A small image embedding model, trained from scratch.
Model: norm layernorm, patch size [2, 2].
Rows from block 4 of a small image embedding model, named by matrix and row number. Rows with one number belong to one neuron. Each number is 128 + 24 x the weight over its row's rms, rounded and kept within 0 to 255. All counts start at 0. After the name is the row's rms in percent of the matrix's.
After each neuron's rows are labels from the 100 images, of 14848, where the neuron reaches its highest value: "strongest on" is what is common among them. Only what is clearly more common there than usual is listed. The data: pen-drawn characters of a made-up script with 800 signs. In brackets: how many of the 100.
# fc1: MLP up (model.blocks.4.mlp.fc1.weight, 768x192), inputs 0-95
# fc2: MLP down (model.blocks.4.mlp.fc2.weight, 192x768, transposed), outputs 0-95

fc1.489 080 [147  92 112 170 118 126 120 142 124 123 100 129 108 147 109 115 124  79 148 132 174  81  94 120 150 148 136 128 116 110 164  96 144 112 144 136  87 141 122 100 164 168 127 142 142 111 137 100 156 143 113 147 108 125  95 135 121 112 130 171 162  88 120 154  98 148 147 162  89 118 117  95 130 175 132 146 129  92 116 124 134 182 137 117 142 148 153 129  96 174 101 157 128 135 117 110]
fc2.489 087 [132 158 141  96 105 140 105 119 112 128 158 102 144 104 134 137 119 150 129 125 132 110 166 162 150  90 138 139 135 130 111 195 157 122 115 107 140  65 170 174 119  64 140 152 124 126 164 112 108 102 146 119 105  98 157 107 162 141 160 109 117 132 142  87 135 103 134 124 121 140 141 132  94 150 119 111 117 130 136 144 139  85 108  96  84 105 138 138 158 106 151  94 155 126 125 159]
strongest on: only straight strokes (40); one stroke (35)

fc1.299 100 [122 128 125 110 174 146 151 138 120 127 111 174 129 143 113 137 153  91 109 120 138 130 123 107  98 144  94 147 105 120 110 131 155 157 123 119 147 110 146 146 141 108 102 140 133 119 116  95 146 124  97 123 134 137 156 156 167 130 164 154 118 140 139 161 138 142 128 141 136 111 144 111 130 117 134 118 185 151 101  85 128 142 119 111 107 115 128 207 106  59  98 138  25 134 103 122]
fc2.299 085 [108 113 150 115  94 107 159 163 150 118 100 144 105 173 153 135 136 124 122 149 111 155 111 178 135 177 140 129 131  87  80 134 107 121 128 143 115 133 150 113 150 152  94 118 154  93 155 156 163 152 118 111 172 135 130 109 128 124  99 119 173 150 126 128 153 140 107 131 128 117 125 162  98 103 145 132 108 108 132  99 111 130  89 164 119 139 170 111 131 135 139 167 107 166 176 112]
strongest on: thick pen (61)

fc1.673 118 [142 148 154 120 124 139 143 116 102 121 125 160 137 132 135  93 115 131 135 130 154 130  94 173 143 109 131  28  65 123 148 154 146  65 153 113  93 155 171 123 139 124 123 123 133 116 140 114 140 139 165 145 144 128 122  98 107 134 155 136 139 121 142 120 144 125 119  74  98 116 112 122 137 109 102 140 161 121 139 127  67 135 117 149 139 136 100 135  71 115 118 116 139 143 140 112]
fc2.673 094 [143 137 100 109 110 129 108 117 103 171 164 151 134 148 140 146 120 132 128 120 102 139 134 113 127 148 106 163 132 152 112 164 106 115 138 136 122 169  85  74 149 133 127 134 105 131 109 109 130 156 145  82 169 112 138 147 113 121  94 100  97 109 116 166 145 136 119 133 122  97 179 146 169  89 117 140 142 148 121 113 166  99 110 100  95 111 151 141 102 137 115 105 109 124 142 164]
strongest on: only straight strokes (42)

fc1.124 098 [138 110 122 111 186 145 132 111 132 114 116 147 116 130 115 153 145 125 136 147 133 104 149 100  68 142 116 177  96 122 135 110 155 165 156 132 164 106 140 166 140 104 102 167 137  99 116  81 134 113 112 137 108 149 177 152 117 117 155 133 119 135 148 163 127 120 122 159 139 125 138 112 115 108 124 119 163 154  94  72 134 126 102  89 102 122 143 164  99 101 109 105  71 163 100 125]
fc2.124 084 [110 125 121 128 110 122 204 119 130 111 107 133 114 163 148 162 138 118 153 152 143 150  85 167 148 176 145 104  87  66 108 119 121 115 107 143 142 134 124 127 148 118 122 117 142  92 147 134 148 159 125 127 132 135 108 156 113 138 128 110 190 158 151 136 182 130 110 128 154 133 131 148 101  87 129 126 150  97 106 120 101 152 120 188 139 119 181 133 153 134 174 138 150 144 117 137]
strongest on: only straight strokes (40)

fc1.557 091 [107 121 112 155 145 133  60 125  84 140 105 126 137 158  96 133 134 104 142 130 140  76 133 148 162 138 136 145 139 116 127 103 116 140 132 121 108  86 105 105 119  93 113 126 145 129 153  80 116  85  98 137 107 109 101 210 123 103 102 136 144 106 136 116 147 135 127 155 120 153 124 159 118 143 136 140 122  96 114 138 113 110 139 178 145 173 141 180 112 125 162 140 212 160 101 125]
fc2.557 089 [109 115 141 143  55 130 110 163 154 113 122  96  98  78 159 130  96 158 116 135 134 131 174 128 108 142 134 134 109 118 180 147 102 152 152 135 115 141 128 161 134 150 140 124 106  67 127 136 109 125 153 143 107 126 143  91 105 127 100 132 128 141 113 124 110  99 128 128 108 140 146  78  48 152 141 155 101 148 145 147 138 127 168 109 110 105 150 115 150 173  94 131 100 126 105 128]
strongest on: thin pen (64); only straight strokes (44); one stroke (34)

fc1.107 093 [120 114 127 109 161 179 154 117 129 120  55 116 136 164 135 103 141 113 100 129 106 136 143 104 107 113  97 153 146 127 122  68 130 118 132 107 148  90 122 116 124 134 120 171 119 110 143  99 123 134 122  84 117 152 131 172 195 114 169 126  95 153 161 136 126 137 117 127 146 109 134 113 137 141 128 115 181 172 113 137 149 130  80  95 130 129 151 191 139  94 103 123 124  97 129 124]
fc2.107 082 [122  98 167 150  99 137 140 144 119 113  97 121  90 147 153 127  95 122 141 169 120 144 111 181 121 117 120 136 137  73  92 146 101 125 156 141 113  88 134 116 121 159 126 106 159  97 157 137 134 147 118  98 146 135 122  93 134 159 145 137 127 145 153 149 133 130  76 130 121 166 138 122 116  96 147 162 127 127 142 108  99 149 102 172 138 120 151 132 121 125 123 155  97 129 179 110]
strongest on: thin pen (60)

fc1.165 113 [180 134 151 156 157 147 143 120 103 124  67 109 122 133 118  83 150 129 140 117 161  86 123 111  93 130 166 139 149 122 136 165 138 114 114 135 127 123 173 146 142 109 118 130 126 100 162 110 149 105 106 156 145 115 124 120 162  76 174 161 135 117 153 113 123 141 135 170 102 101 142 126 124 132  91 125 141 168 133 168 116 136 123 105 145 131 134 139 122 114 169 160 129 125 151 143]
fc2.165 112 [127 139  87 136 118 118 154 115 148  88 149 135 137 122 171 141 107 135 161 170 119 136 126 118 117 116 146  95 115  92 111 102 122 160 136 138 140 133 130 141 110 135 134 127 131 103 155 146 101 113 124 131 159 171 135 145 146 134 172  94  67 120 133 141 191 162  95 145 134 149 136 102 159 106  91 126 107 149 117 125 118 131 169  92 152 105 128 163 108 109 144 111 106 129 100 133]
strongest on: one stroke (35); only straight strokes (34)

fc1.496 122 [137 136 139 106 119 150 120 128 127 179 142 141 137 125 122 142 125 130  83  96 117 133 101 182 132 135 128 109 135 184 139 137 126 106 132 137 103 141 109 119 118 138 113 115 135 134 131  92 143 157 145  90 119 117 114 126 111 158 118 105 131 121 124 123 132  93 170  92 188  65 146 169 174 149 125 131 139 127 147  95 115 115  91 100 117 108 155 112 102 132 109  86 145  83 113 126]
fc2.496 106 [108 113 152 114 128 119 100 180 116 113 110 121  83 136 136 139 110 126 132 166 109 120 138  99 115 157 124 175 143 113 103 132  90 158 136 146 161 138 131 116 130 173 111  97 127 146 133 152  74 136 119 129 163 128 143 144 115 158 101 123 102 123 125 153  87 132 103 132 132 151 146 129 127 110 178 144 117 131 145 134 136 159 148 106 137 158 122 126 128 147 103 149 139 156 159  85]
strongest on: one stroke (60); only straight strokes (50)

fc1.146 055 [128 150  88 112 157 129 157 139 103 117 177 119 128 146 149 122 130 162 147 143 111 161 118 159 133 120  99 133 153 127 100  98 115  87 142 104 131 138 127 136 122 122 112 124 142 136 116 133 111 143 116 115 139 111 162 118 142 155 122  90 132 111 148 147 131 137 171 170 135 114 141 109 178 101  97 135 104  99  93  97 159 118 156 173 142 155  79 139  99 137  95  79  75 135 114 151]
fc2.146 069 [155 144 131 127  85  90 109 130 137 148 140 131 112 157  93 124 136  83 108  95 128 122 113  90  98 111 139 117 119 142 125 138 151 114 109 163  88 121 121 144 129 111 135 114 150 146 112 151 133 138 137 140 143 115 139 111 216  87 134 169 136 107 134 110  93 150 110 121 165 107 100 123 142 106 134 143 150 169 105 132 102 173 100 103 119  95 141 108 133 115 142 133 138 161 132 125]
strongest on: only straight strokes (34); one stroke (32)

fc1.598 083 [130 139  95 174  92 139 156 135 132 132 120 128 130 149 147 101 113 111 142 125 158  94 110 150 133 105 136  97  84 120 127 130 137 108 126 136  72 134 108 126 156 154 133 142 134 105 137 113 140 122 141 129 101 114 105 141 137  32 139 120 103 119 116 118 136 123 149 119 183  98  97 118 136 107 112 146 116 130 124 186 169 163 136 128 134 140 143 156  89 148 166 117 140  87 144 186]
fc2.598 072 [129 167 120 155 120 121 103 139  99 139 158 111 148 112 153  95 111 131 171 181 197  94 143 106 133  92 146 114 120 125 139 159 152  68  87 142 106 147 116 151 124  88 124 135 135 143 140 119  96 114 130 151 136 129 129 119  78  93 114 128 114  97 140 117 153 141 150 143 118 136 123 125 136 143  80 146 132 104 108 145 113  84 148 111 120  89  88 142 121  96 150 106 133 110 104 124]
strongest on: one stroke (30)

fc1.654 055 [110 155  93 148 100 145  99 116 105 144 137 115 134 130 157 121  99 166 115 133 167 103 107 157 130 114 153 155 132 117 134 147 113  86  90 130 122 142 127 123 159 139 166 119 152 122 101 137 105 100 157 100 110 147 148 168 101  76 123  84 138  95 121 121 159 104 156 117 140 152 110 108  87 117 135 127 137 124 139 209 146 117 155 147  83 114 110 152  58 155 100 123 128 117 124 132]
fc2.654 062 [125 161  74 122 124 100 106 101 115 161 165 137 123 114 117 111 154 120 138  80 169 108  97 146 153 114 120  94 100 159 140 144 150 127  77  99  73 175 121 127 123 116 138 116 137 105 125 107 132 108 129 158 105 104 149 122 138 112 105 140 128  27 149  90 156 110 142 102 135 134 102 144 147 111 102 149 149 135 137 122 125 121 103 144 141 126 102 145  98 108 194 136 138 128 109 125]
strongest on: two strokes (54)

fc1.764 103 [125 110 101 159 162 191 134 132 136 138 104 110 176  87 118  74 152 144 141 133 105  83  98 126 156  98 132  56 168 116 132 155 141  74 102 133 138 122 106  99 132 116 168 150 139 112 133 133 127 129 121 136  66 111 102 115 139 119 146 188 133 107 139 118 116 129 129 120 105 108  96 181 161 163 123 125 117 122 133 164 101 115 133 149 126 140  81 110 158 151 138 147 156 131 119 139]
fc2.764 107 [ 83  78 123 130 113 121 166 102 141 124 138 129 121 166 109 155  90 104 139 163 126 139 121 113  91 120 138 136 135  97  94 179 110 111 143 154 151 125 138 105 116 159 115 195 139 132 135 152 167 136 129 102 126 151 148 149 133 150  99 115 127 173 164 147 136 126  77  80 105 148 119  99 125  91 127 117 103 124 123 130 135  98 100 120  98 136 197  91 144 110 120 154 115 145 157 128]
strongest on: four strokes (46)

fc1.72 110 [117 134 124 166 143 173 104 133 170 135 153 131 111  98  74 142 154 140 100  87 152 120  70 160 100 129  97 113 124 153 155 104 145 151 137 127 116 144 166 156 130  96 145 131 118 137 104 156 190 109 108 147 137  98 117 166 114 139 105 112 128 154 119  93 121 144 159 104 110 136 134 117 119 143 151  64 150 121 131 130  84  79 126 155 147 109  78 110 126  95 170 129 148 128 109 125]
fc2.72 101 [131 134 130 124 143 151 124 136 167 104 125  90  72 136 114 123 139 123  96  81 123 124  96 173  95 119 123 120 138 171 116 118 112 154 121 129 144 124 122 111 120 159 110  91 197 131 124 133 171 142 134 132 120 108 116 106 103 109 115 146 155 152 107 111  55 134 115 158 135 143 133 140 101 144 166 108 100  92 122 126 128 129 120 154 136 141 100 118 154 137 164 147 131 109 156 135]
strongest on: two strokes (65)

fc1.751 113 [131 106  98 134 165 139 133 116 147 144 133 148 165 125 135 106 153 105 101 120  96 110 169 125 143 102  93 129 139 112 147 126 165  90 155  72 151 104 115 143 128  98 167 150  86  92 145  94 140 174 128 139 116 119 169 137 161 121 144 162 123 151 173 147 139 139 132 110  96 140 147 124 113 106  97 148 118 108 130 148  88 125 121 137 139 114 149  95 138 138 126  90 140  97 124 128]
fc2.751 133 [157 131 133 112 151 141 133 126 125 150 106 224 139 136 109 143 168 118 117 146 124 116 135 121 170 119 112 151 128 117 132 117 140 113 136 115 145  90 125 119 131  85 174 157  84  97 140 130 112 136 116 113 128 110 137 131 184 147 164 129 140 137 130 130 150 124 116 106 126 137 122 134 102 111 141 130 140 111 122 126 135  90 157 123 119  95 188 136 136 128 112 131 115 124 100 132]
strongest on: four strokes (62)

fc1.663 112 [145 127 179 142 124 162 133 113 142 144  76 117 102  99 120 116 143 147 124 137 144 101 109 120 172 109 159 146 184 112 117 145 139 120  89 110 119  79 164 130 133  91 147 136 137 117 144 101 125 131 129 151 102  99 154  93 143  85 163 100 121 116 142 137 142 114 160 139  99 149 108 117 136 130 123 131 141 165 112 146 141 118 142  95 149 107 101 203 126 110 137 113  92 103 117 162]
fc2.663 127 [110 124 147 119 109 132 111 166 161 108  99  97 102 154 163 122  80 132 147 163 159 142  93 162  89 132 160 126 142  98 110  97  98 137 143 139 108 119 128 157 109 126 123 101 155  95 146 153 105 119 167 121 164 125 104 127 164  95 139 109  51 143 110 120 141 150  92 138 108 163 160 106  84 103 124 146 119 116 133 146 140 146 118 120 166 134 128 126 150 112 132 145 122 102 159 109]
strongest on: one stroke (51); only straight strokes (46)

fc1.665 083 [109 141 110 168 138 103 100 124  70 131 102 122 158 129  80 124 141 120 144 115 148  87 124 122 154 129 153 127 121 137 119 123 136 146 146 154 118 105 137 105 152 125  96 120 158 118 156 111 119 119 120 135 126 122  97 160 131 137 105 136 134  85 122 116 100 149 158 154 101 142  86 152 122 137 143 160 113  88 105 177 128 128 133 160 117 204 146 122 118 132 128 157 166 156 122 116]
fc2.665 087 [123 112 145 157  79 151 100 150 152 133 125 100  96 115 151 134 122 134 125 110 147 128 156 130  92 118 139 148 133 131 168 181 150 134 148 100 113 107 164 161 130 128 169 139 102  96 150 162 142 105 133 116  93 100 136 113 126 128 132 166 120 109 145 108 152 111 131 132 118 142 133  95  76 175 139 144 107 149 135 145 150 112 143 135 127  69 130 141 155 147 140 101 131  99  81 141]
strongest on: only straight strokes (35)

fc1.253 069 [135 147 135 163 161  98 132 100 103 135 117 126 111 137  98 143 158 103 124 128 131 135 119 121 110 121 139 114 116 129 110 131 133 145 139 156 159 178 133 142 154 150 128 124 148 104 172 151 127 152 121 117 107 112 140 175 109  89  98 135 119  67 135 105 133 139 136 109 139 115 116 148 124 126 135 125 141  31 131 160 124 129 125 127 130 171 182 102 143 150 151 111 136 113 110 109]
fc2.253 073 [126 131 149 148 111 169 147 170 184 118 156 112 166 106 174 119  90 110 128 135 168 118 126 124 145 123 106 143 130  91 138 165 106 125 151 115 174  90 151 138 113 103 140 151 140 123 122 126 148 109 124  97 102 145 119  92 125 129 165 166 126 172 132 127 144 126 140 112 130 147 162 146 101 131 112 126 144 142 155 117 116 125 121 163 163  68 128 152 162 120 113 102  95 142  84 130]
strongest on: thin pen (62); only straight strokes (57); one stroke (55)

fc1.14 103 [127 135 154 110 154 103 194 140  87 110 123 151 133 149 130 111 131 130 133 112 114  97  87 143 102 106 114 136 135 134 120 147 126 157 163 117 103 100 182 198 144 131 113 117 135 123 134 119 154 142 103  94 141 151 134 143 138 139 148 155 118 136 116 132 151 158 122 143 145  99 143 161 169 109 127 121 133 144  66 154 157 137  92  99 103 139 134 166 122 122 106  74 125 102 115 124]
fc2.14 106 [112 108 161 105  81  86 152 105 147  93 108 132 120 139 109 129 109 115 140 143 114 150 126 153 126 130 118 114  82 111  86 118 123 123 116 160  71 147 149 139 119 142 115 158 157 123 117 157 197 175 116 126 142 139 120  78 124 137 144 101 183 147 149 114 122 130  92 164 127 125 108 146 109 104 131  99 127 130 109 119 101 140 103 174 137  97 158 123 152 115 147 132 101 146 169 130]
strongest on: dark on light (84)

fc1.607 086 [130 117 131 100 165  98 105 107 140 122 103 121 124 121 127 144 146 171 120 132 125 146 106 132 141 133 136 155 145 124 110 113 152  72 108 104 131 125 157 136 118 130 123 144 136 106 135 122 125 115 139 118 147 126 116 189 179  94 152 136 133 133 158 146 117 107 130 134 142  91  95 121 166  91 124 131 156 114 128 207 116 155  95 110 153 153 102 111 133  75 112 119 103 109 107 156]
fc2.607 082 [ 97 127 145 109 111 115 132 130 165 104 110 108 105 139 135 113 112 101 154 132 120 145 104 163 118 123 141 117 124 128  88 147  97 130 151 152 109 124 116 110  98 153 104 102 170 149 115 129 147 146 101 121 149 149 126  61 105 158 112 104 180 129 124 106  89 147  97 182 103 127 150 139 128 127 131 124 141 112 148  87  93 138 145 181 160  92 118 151 138 128 136 151  98 117 142 121]
strongest on: four strokes (51)

fc1.258 106 [138 126 140  89 118 116 107 118 130 132 140 136 142 137 121 163 162 153 140 128 147 124  91 167 124 114 127  99 112 134 131 103 124  83  89 115  84 161 140 129 117 127 125 112 138 113  93  97 145 159 120 170 146 145 168 121 118 102 136 124 143 152 132  83 136 139 122 150 146 145  98 140 140  85 104  86 154 161  90  94 118 163 107 118 131 134 100 178  91  92 149 105  88 136 158 130]
fc2.258 105 [123 151 100  79 138 130 131 137 112 126 110 166 151 117 149 126 129 121  78 134 135 148 130 156 138 170 146 135  94 128 138  84 159 134 159 173 107 160 142 128 183 127  90 101 122 131 135 120 147 156 156 109 122 106  91 164 139 126  82 131 141 121 120  84 145 129 143 119 135  66 126 109 130 150 132 145 120 136  69 127 128 128  94 164 108  84 122 145 115 146 137 114 129 175 138 176]
strongest on: dark on light (76)

fc1.332 116 [132 127 117 146 141 104 142 122 143 173 137 113 176 106 118 125 141 147 115 116 111 102 106 164 154 121 125 111 149 143 159 133 109 108 107 133 129  58 140 126 138 138 120 114 124 157 126 120 139 155 121 139  81 106  93 120 125 131 127 179 145 131 117  92 102 107 143 139 147 115 110 173 162 162 109 137 132 107 150  91 114 119 133 129 105 143 155 117 171 145 126  93 160 133  95 140]
fc2.332 104 [ 69  99 113 129  97 114 122 106 127 110 143 147 118 154 154 141  86 117 132 125 150 159 106 144 111  82 138 137 134 115 120 147 101 125 160 173 111 140 131  55 113 164 105 134 138 115 131 150 140 161 177  67 126 142 136 129 131 150  76 132 139 142 147 116 128 145  98 108  98 145 132 110 118 114 121 150  87 136  89 135 169 110  86 146 135 127 166 129 127 132 132 130  96 130 145 120]
strongest on: one stroke (30)

fc1.84 110 [162 134 179 128 123 122 140 128 157 158  86 122 108 114 134 117 126 169 125 112 134  88  82 134 134 122 159 171 182 151 129 137 142 104 102 102 118 118 207 165 133 107 133  95 122 143 136 123 136 154 126 132 127  96 144 112 114  90 152 115 150 113 120 133 130  99 141 102 157 140 118 145 162 125 125 115 159 135 122 152 124  86 167  95 129 116  98 154 130 110 119 122 102  90  95 141]
fc2.84 116 [107 138 113 135 112 103 126 143 146  96 101  74 116 145 153 127 110 130 191 149 167 143 120  94 113 102 167 185 140 112 112 113 114 176 127 160 120 118 105 163 112 145 110 113 163 115 144 162 132 113 146 130 137 129 114 116 116  94 118 119  58 120 102 100  86 148 112 163 108 169 132 106  99 115 118 145  83 106 111 164 156 138 161 149 166 163 116  96 158 154 162 138 123 110 137 119]
strongest on: only straight strokes (49); one stroke (36)

fc1.718 099 [128 153  97 127 185 138 148 148  72 108 126 103 118 104 127 123 131 104 126 129 119 108 110 133 134 151  95  97  92 102 158 124 131 131 149  73  92 114 132 152 140  69 161 125 142 126 108 109 125  96 130 174 155 134 132 163 112 144 122 113 165 140 132 122 154 148 146 152 144  78 128 152 126 145 154 132 152 135 123 153 114 103  94 152 147 106  86 160 130 108 126 138 161 148 104 140]
fc2.718 087 [ 77 120 127 133 120 119 151 154 150  67 132 115 108 163  87 111 112 104 140 101 125 169 106 165  95 130 111 124 118 135  85 157  79 116 116 126 114 137 153 106  98 162  93 123 197 139 128 165 179 135 116 127 153 131 128  94 103 159 123 102 169 127 124 126  92 113 106 127 112 157 144 144 111 111 141  99 144 147 153 114 110 142  98 125 123 126 139 130 150  85 153 155 116 132 133 109]
strongest on: thick pen (61)

fc1.678 097 [138  97 132 123 133 171 101 129 140 128 155 150 110 116 107 137 129 119  96 130 109 118  80 167 151 142 106  96 140 130 107  88 126 158  94 110 104  96 101 139 151  92 142 124 121 103 123 162 124 167 143 126 118 106 109 128 137 131 141 185 145  83 168 103 126 133 163 140 162 149 125 180 148 130 156 149 189 104 136  91 149 139 101 160 150  86  88 135 131 115 107 146  96 117 110 103]
fc2.678 076 [115 160 184 127 112 115 140 160 100  91 149 110  85 144 172 150 113 117 141 146 138 137 125 143  87 184 134  95 104 111 112 129  84 116 166 118 126 125 133 148 125 143 119  78 162 104  96 143 120  97 142 162 133 156 141 135 105 103 111 161 167 114 117 107 149 117  76 149 104 139 104  90 121 137 106 127 117 125 150 133  89 129 129 146 133 135 128 180 132 143 152 137 128 150 108 119]
strongest on: four strokes (57)

fc1.655 106 [137 129 120 137 184 189 145 126 103 136 102 136 144  96 115 112 160 126 144 116 145 125 138 135 165  92 136  80 116 110 155 144 141 127 130 104 141 136 127 149 124  78 179 151 104 112 114  84 129 135  87 159 115 156 130 125 146 117 163 155 139 131 148 141 139 115 128 132  95 121  97 111 140 107 100 129 108  91 138  99  81 129 144 138 113 144 126 162 135 114 119 124 110 172  80 142]
fc2.655 101 [132 114 127 104 118 143 115 139 164 123 121 151 128 144 136 115 139  71 144 168 153 153 146 128 166 133 126 154 127 104 123 111 120 129 150 121 134  75 126 115 125  91 181 157 114 102 143 159  93 133 146  93 154 117 122 150 155 123 183 104 110 176 136 145 155 132  80 113 128 139 142 136  79 107 144 148 118 116 146 112 131  91 175  75 133  62 177 157 178 133 107 139 117 123 129 114]
strongest on: thick pen (66); four strokes (51)

fc1.599 128 [140 152 142 144 148 162 131 117  91 142 106 135 111 153 153  98 125 132 138 124 144 110 108 150 150 110 149  88 112 118 130 161 146  70 138 117 118 149 171 142 144 111 115 131 143  98 138 131 125 104 127 144 138 130 112  96 125  77 152 122 175 141 135  85 155 142 129 104 136  91 103 140 171 112 109 149 146  87 130 149 100 150  57 130 130 118  72 142 103 145 180 117 176 145 150 167]
fc2.599 127 [140 114  81 138  91 113 152 127 115 155 149 164 136 143 135 126 109 148 144 159 125 133 141  91 125 123 104 158 105  86 110 150 118 120 127 153 121 163 100 105 143 111 133 168 100 103 145 114  94 106 145  82 165 149 167 132 112 133 162 100 107 141 154 181 185 125 105 120 148 121 162  98 161  99  82 138 133 146 141 129 156 119 139  70 128 117 157 149  92 130  93 125  97 104 125 145]
strongest on: only straight strokes (34)